config.toml
encoder_arch = "vit"
model = "contrastive audio-text model"
dataset = "notes from a synthesiser with random patches"
train_examples = 78125
time_shift_ms = 50
n_mels = 64
hop_length = 160
input = "log_mel"
spec_augment = true
win_length = 512
tokenizer = "word"
vocab_size = 43
loss = "softmax"
embed_dim = 384
encoder_norm = "rmsnorm"
encoder_norm_position = "pre"
encoder_activation = "star_relu"
encoder_mlp_ratio = 4
encoder_head_dim = 48
encoder_fused_qkv = false
encoder_bias = "none"
encoder_qk_norm = true
encoder_parallel_block = false
encoder_inner_norm = false
encoder_patch_size = [16, 4]
encoder_layers = 6
encoder_width = 256
encoder_positions = "sincos"
encoder_pooling = "attention"
text_encoder_causal = false
text_encoder_width = 192
text_encoder_layers = 8
text_encoder_norm = "rmsnorm"
text_encoder_norm_position = "pre"
text_encoder_activation = "gelu"
text_encoder_mlp_ratio = 6
text_encoder_head_dim = 48
text_encoder_fused_qkv = true
text_encoder_bias = "all"
text_encoder_qk_norm = true
text_encoder_parallel_block = false
text_encoder_inner_norm = false
text_encoder_positions = "rope"
init = "small_normal"
residual_init = "none"
optimizer = "muon"
muon_scale = "original"
lr = 0.0083
momentum = 0.95
nesterov = true
orthogonalizer = "polar_express"
adamw_lr_other_params = 0.0012
grad_clip = 5.0
ema_decay = 0.995
steps = 9300
batch_size = 256
epochs = 30.5
lr_schedule = "step"
warmup_steps = 180
weight_decay = 0.1
adamw_weight_decay_other_params = 0
Rows from block 3 of the audio encoder, named by matrix and row number. Rows with one number belong to one neuron. Each number is 128 + 24 x the weight over its row's rms, rounded and kept within 0 to 255. All counts start at 0. Numbers have three digits each. After the name is the row's rms in percent of the matrix's.
# fc1: MLP up (encoder.blocks.3.mlp.fc1.weight, 1024x256), inputs 0-127
# fc2: MLP down (encoder.blocks.3.mlp.fc2.weight, 256x1024, transposed), outputs 0-127
fc1.75 123:152165096089148135129120106077070147173160173156153160119170138087147136173133147150123155159124139117106125113133130156145091132136121117135095136133156138127154085139116108086133184110118131110133136106134132108130107106124148103126140140089158115135121108127135136087148110113119143126120106104144086094149171142169132111095152148125127144131188103173108177113117142133124143142099
fc2.75 119:114113148122111152164152146104124089123120087121117129115102156155119126114180098113113091121094111129146102121126145109117143131112135116168111176116136161119100133124109139154116120131148126172113137138120080129128159136118116134141117139184123133116106116144138121171093124137173102085121157151137130129144088112116139137138160124104100169128133113121141058188150154115106118131155
fc1.76 036:141133201115140151119125126103152111129115132127144153169140122121131118099115120146121095157116160143152101117150135109121159151145098125131079110152137141159123115126148137138093125130152155140121106129122146129136126120141137137111127122099117135161121215109092139151140179115092120131124168141127101133134135133080165120168152104137160113180100116132133153063112118126119112155112
fc2.76 036:109112082153128108139125124161118124122112152124093120117104095107127142135142121111121108131094099101121153184105166108108133127120150172114142098114180110131117128141125123151169139145150121064124134103140149112135094119139144107115156142153119106089131078123137138142116124094108121104129109144128126126126125165165063125122102130131099145121108142160108119095076104164134142114156
fc1.77 098:123147115115128072145108208122131137119108110130131124151141135146139197141150130113147133111172156083146161125102128122123103128132122134124155106139146123144101120127132131137126097128133132093102114116129145129156169136102158105128142155115150102192150116156155142092148126110140093083141136127133113099125067143147136110098160156086129131166154157140089111151143153139119116130128
fc2.77 098:130159093108151139107122073140139161091154119126113141126116120134085128123130136122082117167127144146099113140148100114166112108103079108095105107115185155157154117121106147118112126144104093134114153146143139130138149103088096161121120122125141159109076146098151108152110107152112109146134162119091121170155162078131158139109125141142126120111156105147135118138134088082120096140144
fc1.78 128:104110165094102081073119095136115159167147130136134141132138138152134120159139136143121157116158155112101126114174130180103131120149117156140142123109127166092102130154130164152149116108161125127110114107129101125146109124090057154094101126093161152121140104116123161173126112128090130103121115145144114144111148128107156138139135127150117126129073126113127154095123119183117155097125
fc2.78 130:121127114124132119140154148105136109188139134130127127134138145109165103118155207126128209160137112126121115089113092130115168118100096095119145177150134153133150165146131144156143140109191195137133150119109143105140099105087148155132161113152122111103111134128107095129126164130101115125107128141098114097130146102109187088145119115102093099122182162140120145101138109118089108147126
fc1.80 063:128148101133117164120125161156160095117119190143167133140158142101142139097089089156099118155117109132187128087130113113099136154151134116126134120165120074137117109114104095100119140144148163080161192130115123087146137116165095083126116141098115124126154154096115108115123142121135093069137171155143135140142125172105123124150105131128138085144159062133152102147117129125120090117125
fc2.80 062:136111061113142138189155105127108060129155080126127119143107109112090095143128081147111150182140129138117142178155100173138099107106117158114138125078106147141144156110120115133137102133115141156147125152156133131144140118173132139164117120109170115112147087113118116173138128140118116140103153130116144094145118077131117137127135102134101128070141131089119129119117135131102104123098
fc1.81 138:133155103142113096171103115119200153126098118155099133109124112085117147100129143127153146108095099090151158088136083132124163111162136113106069111089092105135096154160143114159117139082135090130130148124093153120114153129125158150145129113186117116110135155141124135121151077090125159122157113073140111118147149120136122122120132149136103123155112103105084100123122092108135125153108
fc2.81 137:117139109153149146120168136098143149132162129163152098095134100124095164129107127131152101160163123118128095157139180144164113106143117146140146112092137160139102085156098120135130145122133132130129152131124097118108144127127116146092123115110172121120133107096102148132155202164130118175138138099101126130103126132148117120134099106152102109121121072139144116108146165104117130116135
fc1.82 123:108126115120080148122122101102138117196143124116135121114130100066154123156123119151139115134119135127118118103097092125127104150122160125145136105139158113146110148184116112137140126116105089125131132185157159148060140092093118128164131119142101120145101125146107124148152117097156105086129105155146153090160126144139105131109120123154134115109081107124182140102087102152138137095091
fc2.82 135:119145120142119097135122156127112098110155142132122144079155193191148144140116149159116136133140135118144144095163128121118112122186126099132134167094109163154117127127110112083137055156158113099117174109141114085150111138140150141113119147113138151110150109120104117100120164163136117168119130130141125174169105124105119110115118120105140139144096116095134118174090130145112120119094
fc1.83 112:104159092115156158134119131154111144107122136115100108193122135117125118118099116132169129162112135148106139081128161133148130137140095131169133166101112140109135161115136106118092180177124109111149155105120105123161154129143146192123113162108129131125160170110100138098146141151125109153136179069128120120138164118127109134171156143108133107157097138112148100153101103125145123141098
fc2.83 110:098088144150117078093156130133151137130095159146086120160105112122070111113128138122133147173124143141139089165134150148112035138133111134156177116114138131098105149150103141142118150168147145123156122118177141127128124108125124095146136106132114133144151125121119112115125120118133137152120102128182124119142139129118138160122122111126101171124148143147126112165164123134137157090148
fc1.84 165:140120113111092158141110143095152103126124108118148197156170178168129118120165130111137129110079115091141095139171110097162131112144159174108109150116125121146168141131174142165122101124154124144125111118131109128173146136096131126132116120092136127120111178108145106136125140131113126138156130138130091094160163145138145155102089096116127130133089139103105073123072111152153137156084
fc2.84 184:113108134069130157143158137178099122112159132129106107113113117128126114129109112116164163164138153140137128133108145117105170124131110125194128099131136124132134169103123167103129113140148183085117149124144147161125154119117126050146138123134114158127141148105106152118143116138137086139120126105111161126100139116084134121153139146174103078147127120123121149159126100091089149136161
fc1.85 113:133142118110125116163137154122110124149169114140155144141152172151117118148128129144127175122124109089186104118125138129117151108120156126050067165129083125149111149105147130145104145151126194141131110112133138113127089121085129123147140109093139151116123082168151131145159149137115107079104115163103117128164147131130142114108127118129068157106151087136122138136146100105156135138142
fc2.85 126:139110105103113128097127091136113145150115148139131151147139111135148090128135129128126086136114152128123108149110126123159134134126089117183122127141136097110159131091122166126158141148080134110125142147129095108097149131165143107108118151097146103141137126106082148119154091107113125146112125111157103101101144138115144104097131171114146102151102130135076163191144141142069122102140
fc1.86 062:110116121148136127093122110096163100144139146100142106137127147122140114167129099108110187100070127094148135099118105141099156162097177154153134097130093150117083136130122124109153152158122087129133117141153141153111157103109090137115099116128123123119097119064125129170126102123113126084161117128126129105119125142123151168114133078091143128113118081161132115127109123140101089104139
fc2.86 059:129110134113156145147130139113112136103128100117125101128172104123121115120146169126095114128128188144160121110145161160131116154160151140121114167102101113110118137143146119115136103128116115142123125133101159122119139160103147119115122107134168108122125133153158120078077118146141116161123151168167154144160167082157107141098106122105125148051137157124161095164129092131108105122117
fc1.87 009:142122083122111106121105138167105107120103095114121141163093115082129106118132135108101116184157116132141145114075133113137111134131141136123120089134118133143156129139115102067102129129130128167152155147121110166088171173123141129140144137143133118119142159134124149129166131104129150136101113135128109127150121181135111134109114153133150133118149188134152160187164179144140119122094
fc2.87 013:123091087152141098114155149095118135104109125165130107099108104088125119148122119098126140140130083104098106185167101110107112102158103143130129121083137087099139158099163123101134142121109112097133188112122172154138090089099130179079106152136135119126151087086085147118106135134110159102144129115134125138125117108142132097110157062103132144131118133147131120115078088100131130100131
fc1.88 006:133145114169118105124132148123106110136101108133143138133118150077150125141117167152149160179136118137134141101125133105169144163119121147141120090109150098110127118090059114142127120136133122163143177138117153136117153179128131125128121154136112136158148113138109127083171098147134155125156183154117124103122096121157088101142113092155145118126107141094123147124168114156149094101153
fc2.88 012:128107100142131119104141137120134127100125138177163102119139105079114117167134108098123111132151089099105098174158130129108151092139119133139134113093134102139149160098193137105127160132109114088134172086113142163124125088092108180081115120150110126107168137088123126130116145095115126110116105093169119121143139101142110132113173103101124162125121125150117124143056101122121174122096
fc1.90 140:131112144149125120114143091122136178148139140149148063157114075161140132110120151129129095142148141140133136111137105130084124147162144085123128156087143128135129123130143149162120120152108111134107139153142106108122158158139150176137140104116118059153108139103128122158179159122129088112101089095110159135129167165129157144142073133128081107140135120125144116164106137118135070172120
fc2.90 135:078139151119134132136158138157156153125119134148125145126124158105100102154145102122137116109132121154105125101138143152129132120123152134091125131090111140155130126172160144146163139138131099133102146115126102106131064091143107107087129174139114119109093100114094151121110113127116137153113138140106084124125120117144097145093166096144149092125141134140143179120165104141145166075132
fc1.91 128:103138117147124119139098129081156116152118098134090155098174091105142114159147112083156116144105146138136178155115208147094134125085104117155133118146095119101160119112131101073139146146153137157109126144159181155177133147103136132145132072143141146118118105112110169132153111150108140171090122125157111154116093151167105121112118111133106070137142154157165135100120131154110157126147
fc2.91 132:154194154102101119125105128144092095123123122111121131147116117081177136109111160185137083117160140130117138116113142132113103156117138155162123131137122092152124128142150096103112145124127187142149162087121136154109141112120091122113130105156114165100109143126155129117111095133080117105130124137112154117117145107107146105151161201181116078161125173121099138154083117104105124115143
fc1.92 079:115121119122151101130117174121130168090116157132155144171167120130156114094073155092119137092153105111145079121168141101143134129163133149135140098090143122145172142105137134150115074114123102108128144107094121169135157134162143158104167153106106148149107110099091156119117109141098143104179162103147171118141111101165129154153148136160138128098111121133120111124108160118093138139151
fc2.92 076:145121103104090147128125103127106127119125145127078129140108147130145142157153120096141150127144117145104133142113096107118112131119152084138121160124128111140098154143138081135110151147135090159147091095152133163124136123137117087126117206150148150104153136170109099131121160111122172147123091103086124147120143095101126131147125153121149151114136112105108152127146095109107125162120
fc1.93 033:104125142122137142121115111130144148111150106137121156116167147126133153121145061140134118140143105126134159128123130139102114105126142113166112130165138115147144129126132086145054160145087125114181124121109116112143143101107156128114105134141158105180136135125155145173122159128114163155155135137148054162109109096143059136094076126163113094128165165129134126106125130136141134098139
fc2.93 031:121124124148138165123106101120139094126134110149136115117124095074093121148147115104124098116159128141136131113157134152159152167107088133109114122137159155142140108163185115081139102177084139156073108155143138168134129107128113128080085136110137119126129144115125109102146126114157084127111173095148118124106142156086154107149103098082122145127111117163135130120100128156146150140135
fc1.95 007:146077158139156115131144119157089117133122137122131129130119087082100093130146149137123121102125109081113089095135180130151088107152134130084088093102133122142137130118097125132146136144148140126086159133158128116104115119129123158099147126139124184142125132104156123172143117123115139134098099113131136141190124145131156127106113097159136102137146135128150214130145135181118146136135
fc2.95 012:105110101166114132119148137117149142111119137178143102129141116066121116167122105090123115142159096094114086181144132119104135093123116123142132099114125113142143146100191120112122151128091100067144165085126153147144117105091108176087098125166113125101160132084110133118127146110125148109139115116159114145145113111129104156106150093112128142130124134158136141127085111113141181115092
fc1.96 086:166176125132092130145127138127169119142132106133149161163138147137121157133126159131094137114088130143118133094162144137132173154158158106162123207107151102138112133104115101120082121135138101103173179138102090140130117120088119094123140145096108121139127116105174135121154076127106136136151165126126133101142139119157125108102137138148101085097121106081144134137127110108170133132170
fc2.96 095:107120115125173075100096126143106139170126132178116124157111137106137115113130092140125153138115114153167132157120124143147094118086115155110155128168146158146164167161123147120129129071102133120115082172114164147098183129145125153115117147157130149127131136131077091121151128108129171133114125166136138136131138153093090134173117157095119127106142146161122142136110166121111099104106
fc1.97 107:129128150156157113134155129114092088124116135146164082161087158125160146112115150112152138090138128145140125127114122135149151159133129110147152174122104176105147149123131098126103161113131139146138183125139112114142142121116132094117080098121151140079134154188120123143149171105116167108121132131130139124148078163120172121140165155121147134107122132154160095159072131137129184133106
fc2.97 102:102121148122165139123129183122151124113133182094119156181171140108112118142150084127155082151151111081149142145161097168122099138155103173099064074078117127127145119156142110127102136105144134132151105137109124136160129132130108104126144131092112135131112108115138112099136138145125137123169106124099137154140135131118106101094100118170113134130150102165101189094137099109101110119149
fc1.98 122:095117116126139123102093120133125103120114093133114134115107095082118124163122162084147099167125168143135095105118157155160144128114092168147139114122140106085153132165118108102140101150143082113149104109146090146156148103165125112142163122122141087081106131105060140156160144084177145131120140103102128138108176146147125065110128167116118135128098145117101147121130109130155123138163
fc2.98 124:170125100172132100143115113138146091118083135104124168123132114120140122128123164152170192140116088148128164164126109122158134138132124120162163107133131098089133139148088132143123102160176151101129133113151137119128127128097135135134190137128112122119162113126132118085131161144152147146141107148098104128167151178150100151134132132129149119166140151129129115135139124050131143099106
fc1.99 008:124126106151113109136136143155087107161117138164171144119114108087098111101148140141111134129123133144159121124104132109147133104158140126143095122101146079128128141082103126091125133139139153159111144183128154135094182169104155106110114151137138128155130145093149106124138096165135133139130143106126120136147118113171089104169114120128147106122121138145111127131139141127159135140132
fc2.99 012:117112098169126117129130149139152132122124139171168100118125102077120133159137113107121121133146088097123090182154116111106152109114119125153127104090135111131148158104183107097139164133097114072127188101120160150138120108080114176083112095147114109106157123079123131120122148114131118120131113094145120130151144119145107128101154086104124156139135140154121123127085098126141170108104
fc1.100 096:074124162116157082164138114162130159153120145146134188154138176143128172077118141121139112107165106084085097165173109133144123105129124124101122133070096138147074099177119109132167107138127101113174119104093135128098092099138163120097106108200152143114085127127171100125115105131084144147143096160114129160148093124085174128115121127150132123156099160172133130148118112087127144133145
fc2.100 102:132133102166136126135124095152151134096160157130120157139103123100126104124128182127091134120167101114150086131126159105119107111170160126095142140115155127106141107103171171131128118118120107108156130164103110076130119122078109112135182155127142111145148127056099087110110117097127135136146107107091090179090112147120139116138105160152077135152103124134111166122130137158136185139134
fc1.101 084:130155166114129097072125155178129122140062092130150152135150163143096125131155122176130168125134144179121158085128121123164169125123152156143092143139172129147098099126133107123154131127097100128115149153105129118113106108141077129128144152130167115099145141097141123093095158087100130123200170147125160124117088155090099144117134183138111116082056141073146134124128137093128097160121
fc2.101 083:095145129141143112112166128085100156121109129182100118135103103100131128071137123153164150087106139125104082101142116141082131100150077117103173141140120147172173142129127184157087158135116152109161151098122121166116131136106164150157140147132075149172104087140093136143105125171108165120100145114121077102149118140165142113105145114113137133085123109157125141140066096130146154112098
fc1.102 015:157163104161128164121104113143141130105110117121094174080157123156109122168132179120129115162136112138159120123142114101102165137096121162164151085100141124142129122127100094136158147150155149161109125120152091115153126152169093129172093119089130094116131133112087143130144116102129154107117121159114150051093128134135102163129098089131116147134104147126151134109147145136095147155154
fc2.102 016:124116095169159113150145140104159132122136152147138107145158113088130133147123116120102141157171133091069086161157147112131128111150114156138146133098080140137167154129175131101150149147128120137156132118101143156135123105089120148099118116139114134092152129088118147124116159113108112115151087114158116124107111097110115111100152083071146139112131108166114127154065125099126149101103
fc1.103 068:133114138093121102161138113163157138145145106121149100143089103138153083103160148146119111079123155123127130123110085141106175162131155150141185103165113145172110179174142153148150151119120138145130178154124118128097139124117151128105121073114135138132125128102116093154121111112113113109141122138124115099109157142132119112146146101166104109100144144101147111139170148175101164127142
fc2.103 069:121141161097090102092128153107113151108116133125145088136111165172092194102130099098117154161108146137139130131137151106132127115090101112152078155107119139133137134084153069101140120159101149140105127114144124147162141118123111125126134137129121085141122091129111142079149142140137101134116117104154136160151132105127120126090163140074076122167128131138151134091085128108156128167077
fc1.104 031:149134122119112121158148126138112097130085154137159147117113099138121166077105098104112139116126118148157112125105089104132129099131145135153092117132116118132118125131145131119096115123134143127112128148120156131121145211095148121120118156142156108161170142105124106132145097167139131149129133137090121153145161120128106095121159113087132142133133145154126129127177134114172131113131
fc2.104 030:126134099179105105141118118127145155156143122157137114126113102105100124137153145116120136086134092110137107160158096121114139123119125136165098103112132119150143148109141107114165140123130109132126154118116147105167175124123125166091115065132142102121150129128132130104147117117139114155131118091176130080160150105198108103101119147160143152148133144164112106175119129150128149115095
fc1.105 012:112116117128166106091103157152135140129160128125147162084102162126122093110124152140143116136181120161148139119162118131181157142092157135124179125112136103104160141123097110129170123097132111125153150089104120126099137133148113079109130139107142120172169080129128139103156130128120136124093164116158120087119126115127112138108152119123139104105090103117130109127170139164112114103165
fc2.105 015:097119078147119153139176131098133124119099100172135072107141140108126130157132135108110146152143082097093087138171120153079170123110078120122122106114097144132155153083156125097100143128112132112143173115117149179144134080088110178098104124148107113092164126097089137121130154130123151125150104152155125157140136105131164118151151102087127134140119141142124124152084098129143161123114
fc1.106 076:165111145094123118130163121153175144118132126113132067134124136158143132135127122110123098134132137148107113124132091137093157104129160170118107145126089135099112131127132167122196117122104150136094175137122108123132143150133128089121136112129147149137123130172140111109130142179168103121148122145092150125104147108129156150113139108158147106134127139150096124146154129084124168134115
fc2.106 072:068143140136130139151130123118108123128139127131133121134116116143147120129151125158141141145120129110169129123112152125177151111141184155117126095139140153157127152163124135105081102142119124155122125128134084155096138148146150135133123147153070126160145122126120150126166122107112106136092147108167084162110144150134133177141194138111123156146131106094147147103157107147121131123143
fc1.107 094:108112130099123132119081122108143119110112146137146116188150121150107160126139087158112158167138175149135121128149114144173172150115091089102155124109144114143133174135137104142127123117138146117148144130136124109150133132153122132147114150158114094107149144135161107099121159107155138117095126145090141136100078105170075121160145094122095114155051091145137093114142100087100089108135
fc2.107 102:129124100077171117104142128123078163142103094152134131087100111069175122085123148135137099076152129144124124080142153138130161112152149184144131134095138116129128109096107145131136082150119077154156110090115119147121128135115089095116151133091146095126100103109115120108111145120086130079135169125132110074150114135089098110141136149128145174116128131124137160116082114167139164139126
fc1.108 030:114128130074129148130112131122129094117143158108098103130132144105129118157182105154153153170151175139123137150101134149133154161110146174119130110135141074129113138145161106133100146158090149141126149104146091119132149152100104141144062141133122116147093143117117176129117146105142095125139130098144092124135116106149118132138107126143156134087165179118124117125176067136132153104118
fc2.108 028:173135113130125188187069155154125157112130128107151115105141097132118136132136102114164136132149119135133078146150094141130138117098104144168171160128148118190154101104166098131104149130114131137139128138111122178145122093085096163122098110143134127111126164098138114123140136120119125156137135154150107165136131087154112143112139157115124167106177144145140132135079144113106176137151
fc1.109 062:123108143119130120133107153116148107121117135102166125151155115159181106120088157132146150129122124108155130109128127144132150185071136124146176129092121119169148149133148128131125152133154118136153123123114172125114195128156128098135121098146132146149125112166093130063155124113147180163134135161116133123110110124142103104143130133104120139158078172106151121152133117097123069096153
fc2.109 066:143136107126100114129129108111121110170101152129143090121090125138108146140106146108175137116137115144158110101158141133113126111119086140098141109119105120137138105076110118110097096146134164090130142152129073132134098127127085150133149117106139129112151119098138148149131170124155098128114116115103117152101097152116145139173128098109194097135113140157116150142092021154107162144142
fc1.110 073:149181147127140107115105131097174108115130169103147118117145102100128153107106120183156104122129113147135121131108136111137139151082100125080136130109107122172118110104117132112077103123140107154126126095135180158146091121117142113095112130145070192166154146143116146114158142143120152125135119147144098164133123180165142161125129103154183175110135140104109142132124100152093126148104
fc2.110 069:082111091129118141141131105132056127084084129115100156146144112158143114128083097126121116112149130140143172152111161111141105084192113140135135109122162107126125113119177083157148116169130074145151134121118096142161146162147105110126139101141105171130126148120127126133103128120134085080109117102119143128122112122135094093121091124141124108133142155152144153073088132147136156123139
fc1.111 084:184091093140133195118129100141135086136127131090120131115176108180154166142155146143111072135157132138181074165130156113128101150092098161117134144118091121136145165141146142110178120124175131136130114149109144117116113095164101090147127155156135113143149101110150150101134123077149113157101093157155138096155147125127146099121155182072165120118127205149150153138125113120134136113138
fc2.111 083:152088133145084159129104104162145120148120121083142130104144135081143164149137121099148067154155127131125083157137110180134100157137094125118103096142103109116133132101097145102096124091110112096141097122143147120095123154127127151133146108130103095128128103099127157116143110110117109167081103132098114135134134158168112103126132145100161144122128145136104104118112141074103117115132
fc1.112 126:161142113161082124137138147144112124110144157173132129122130094142130140117178108121143138145131140148131159130155117121164104107091128121133141122137110123138155148087134123130109106098144086107177146129127162123144138116145152135104101113138126152093187171119100106126132101174103137106141123120146096145151101163096127138128120157120129154102158130164108144095158147158095134110148
fc2.112 124:149138129117150132155127140139142109144141158105114142160125154134083146115128147106145100129126134100131104146137148113102154155139096142173122129128095111125114140108145132119137137170090120145163118151108127106135114128157168173169146118091087131139077131120090129136139126125154092137117141146136108132130159135131139131142112178140118107083147113132156147159097107108109113114141
fc1.114 052:096098129140139147111150083135129124148101122122108088126100125111159104151112127149135115106132129084141105105126125151137130054114113148053109148110071130167097060160124107124165160115119110119128128143121123112148135155113132095145103083142118093119126140068146142130136145127118115144136122142174109143139088158137145150132142170154125115192117099160105138101083105134145146140171
fc2.114 047:096179119084125124083156112126100151129150113135128150075109127110109123179102112094117079136166129127120125144093116112132105102099094095142136122094090128136131095154181115089137155161086134091156124088121149112131103122161106141132109134151118108138157130162117119088183129127136138084131096097107190137123144125112146118131141085139146171176114112124094152123174102136166130119121
fc1.115 063:137140092143125093103130158112119114116096133144141117109118124127108101109128120088114127116137112134164105115128100121129145110141159124173106126152112136087079158132103129109076115076129138110101119156162140107118148146108177142110145122137155115187128128077099140159136093141111113163132110162136106167104117117160128105138151137128125128166116122108127115130128130113148122132099
fc2.115 061:131119100169117160126136119129139125140148123118135115140145083125099150105164151129124103110131128117142112144143114098139162140144132122147110099097125116144140129161134105117161129145105106120097132108127130096142164159133109142101145060129113130132125125128165119122140128129177081135139190092113142118151150132099107103121083088122069123109125135154085099157117138183155159094115
fc1.116 007:104122141159119113123125114160089114147111117150158125111132127102104103093130170159122153142113112147155129104121116105145143122115142152148125145120114084137150144092123126115135131114140164152098149170142154137083139142126146133167098152123173123116137116086132125136101118165142134098132145106141118120117087104179078104170133122190163131123136168141108158123160126152105135126173
fc2.116 012:112108096151112131126132145130144132113120150170156102121127113079120119176140109105129121140144085096107111178145133122106143096128104121145122096077129116144147163098174113105129160134104113087139180103116158167131126102088111172071102107162086115105157129078116142123119167114117129123121097110164113135139132110125131129099156078095111156126128144142128120122078096109138176113083
fc1.117 171:153164101155130116133090110089117144068105114113147116105143129083126144142139109123135150086129137119100140149109137119156105157119111134130112159140136135150120175108116102155131152163105122156117078126083145127176143119117142128118084136181091121138123151115132133142152148124093106162142142110142087121138135166090125123145101120097136118148151143097113139129115156116088147146162
fc2.117 170:109115163122074139164116110120158123147178159158131177151098099129127149130129154174143127142129150136150107122123119093142162165134118126106093132130133138114118147164152101111143179139157116112112154107160147108122157129133164119118097109111086118118113164113163137101122107107143115104111136129146175130141127118112150112182118166143067111123127135126121163108125134133170109114135
fc1.118 080:095103082132077145070055180152154101137087120135137111167136160132124133146135143102174124128107122133148150104144118123141126119172168182158180103145149154127116099093115119110136141098144125158138099122138130140107122133124115175145134126163144138129142151168102112073097126106133098143140126140115165095141143139136147127144209135147110112140085124105126114143111134188087110093153
fc2.118 076:127139122147127096096156112117103124080119137143117117062098130137107090139111126136114128178143141081111154110134124157128136096104053116146100132071145149082171167142118108138087119151132132121149143098146137112112131134153129136124098134135155155139170141143179115162121118142108148088114093109141125170161100115192115135115128122068152129110105123095156155119126101149153140107167
fc1.119 017:163170158145140107129128166100088136112114121130142158129149140090137132125129121108145159158089122140109116100122098121138151123128141128163142156134138141145149104079113100149091121112160116175140170134133153099111128136135123100117139109126111110149134198122127115156140098185055131144130147146154137108149109111121120140142127150112160119097088124097102132105152118134114133113146
fc2.119 019:106086073150128110120138118109162112171110143135149076150112114092133131161115120129120102148138102137128143221165111104120152138133130130115143097138147118122132157121161134133151149142112129080156119129107167177132141101088135168086095168127109119116133127128096112119100104083119121112119146119129123134137160114105071135117110115090110129137157143186099150153062096135116147094101
fc1.120 089:106112118096104106102155121165125161135164127140129120172111096138075092152140127163082145152134108128168118093146101124138140141129137115151118129148136121094140154136126143130066134092131143142128133123188183143093146105114115148162149143129110121156119105104142113091174112108122140137146092136160166082146108076119109129093113150153095127112130124110103106154137130081129158125110
fc2.120 080:153123162110111121139098157139142112078140106068131186127125139144121135137098122107159156129116125115138109110143159106133130098146175101138137112110127133127150132122108115121190109124111141173126098115108127158099175103152105100122147113111122114141083105105125139130136166171143130119132162127115134133110128172154158145157126129072114136176117168134122121110151140168137147133106
fc1.121 011:161143166139129142116111107114103086145122132146120131123124145105086094101149114149118167162109133116137120147141172105162152131143112157135138099095165107145118133070134125130157123146121154170125161127130137155103139105151133084108088114151123110122156146097143118126126104152144139127124158143128106128138099131158071105126116111209155099096125122128128155117098142143093084107127
fc2.121 014:068124078130137128120132132146130112124105123176179085129131092089152130170143106127152109130156090130122122179144133118088111116127104134126142119109144131138126138121154124117119152143094117077137174085089153158136096094075132168094117137157096122103160149124114118118120156102086113085124121124130084149136149104125081134116146088076118122132120130147120108117068075094135145105104
fc1.122 120:136135162123094127123134101156062149129137157098135099116086082113145081136111156123182141147121113127149168173153153169115112133155136145116130111145090113145133157167153115156128111070090109136117187169145105109120127084125116119104134151176119105153103073130115103165156120148146175100121110108080104161119112122131117109147145174121146104137147137173121124127142123180152108122167
fc2.122 107:077119142134117146139141159115146135119170107051175085148113131153158136148127103127073084147127104115147132104079117125121109123144144149123147104108115150123155148174146129095120131120144132175122152105130125114153112135128133141135063109129130144115162143114158149142125163130160115130081133101103142127139126159159123132116162121117053119123123130140092145130171133113133132114105
fc1.123 121:123172122133118162141093131131123140122120148130159122132115146121121129126137129116122122147158132136094114111105136088110133115106106129139144107100113144150124128133168190123130157107120144056125117168131126093140121134134122131103101125117081158132141075088126124075107138125151083135094131152078153131129105155136100113114128165131143131166146168113140130132171111157116126119174
fc2.123 120:097141120086126111163134119156139105140163123148159112159135119159109114136108131119085118106153145140139146128150109098097153155125084133147157114094120108164187154101104106106152128125088131120141106157162147082174104104150125125136155114095106167152119106136112124127140128144134114123092107127105153133105107137101107144118087119122190146133128140156148140156098101158126075111151
fc1.124 029:131148094130137147123126155123113140111128135128087127150119150100101153102093144122096123166131106163132113061137086109130126156148116146168138158153075130149116099115114104095157096112143142133144136132153149096161181129120085087113125110079094106162147196079099090154175104172126111161112169140156142122140173128152090147156148086099139116107124117097144137132136145117144146094140
fc2.124 028:109102106134136126173164119149122102101121136138184133153133134070103114144110125123076123135138093101133130184130143122187094127089158162139136105102134163105131164123140107132109155167145136156132142144125149144133124114129113153144107091099149089086175141128080063150115148152152129125111133122143133096131160101095126132112092132103117141123127132169119085159102157129112114121121
fc1.125 140:154169153159093112133115166140129145140133108130157128137128126131135107174160131153132127146134146135104128141114127088111155108165112142142138126082144106112144124119147111184105167048118122094145111115108156145142130125105086113155139157139093112128111141169156127187144163157109148107112130168136140135133097139146097089090124136079131089164136151128150110110108084145130160133108
fc2.125 146:096139136133136120101136146128109103165135103088139128191104167129102102106142078150123103144117125156134143125156097115114167150100147129107127151141148145140123110135116128149104112207156130135171108119134129097105082126110114116123102134142167164124122151121078123107116160135097112120135145127119111124125154099117114129129158116144110103148088152161135101135127124132141165098142
fc1.126 005:115085162136142104132125176138087108085110164120148136166118146103168143124073164153165131140144142140155139128107127138167160144099104123092135136108144148129104126118134088148115098077142118141187178112125091139145135113141134097078140111143162131128136126174109125114157123134126186156123143119126132129125124155104132096156174117093158116090105116116152144137098111116124130109148
fc2.126 012:119116115137137109116127157121133136118115141173141115133136107083115140169105108093136118127154094097125095182137133127107134096112124129148136098077124111149145145101198146123109171110116119093136159102111147162138105085081119180083100111146107124094156128090108135125108159127125139108124102096143119135145116125137113135112153093106113163121142129156131137109065058109121181115112
fc1.127 036:120120101129127080102130152133101156135110116137144119085104124098128104157122133096142158125146141137157164102088143100162114153135150154154147069125108122110114132112091111069139098138147099135158093118149162138090153120172157142126106125148181137150133091138136131126137118123132133102140121123121154107169124145134077113132125102120182122123139152155153156177155152212111138089131
fc2.127 034:118122102167124137086132133133092112111113112165152132138095120122119117084150097105125143148160128125082125139125102130129111151180104146143128121082095134106159140121162099133124157121099146089100200145135143107107124124104091142111153166148107094132154170125144133135123130113109173099166111125118146125153148140107118116088148083096135143123117131130129124117133123081153148101115
fc1.128 147:114149137101129163153130148135135109123130131136150119129098122150149141119146102122104108105147148118155098168126126119122151119116160088137085065128134168116106136114098123118130081135141153142108124092126136156119183146122139124154130140103126125123110151124092138151145153127125108170137131116127146088140126189107146152168072154134108131131093114124129103141105131088137158096140
fc2.128 147:176101111107169124157106116162139125128120114096086133164134130120108121099128145132166141166110160129122131116144165116074130130140134147140132146120150146157155160164157113146099091157119152124083112185145131123138123111136153157130142060130110137134125102111135130133102181141110113139119110102111088151107112120101118176125110110128131139121148078134152120084120104134097126139142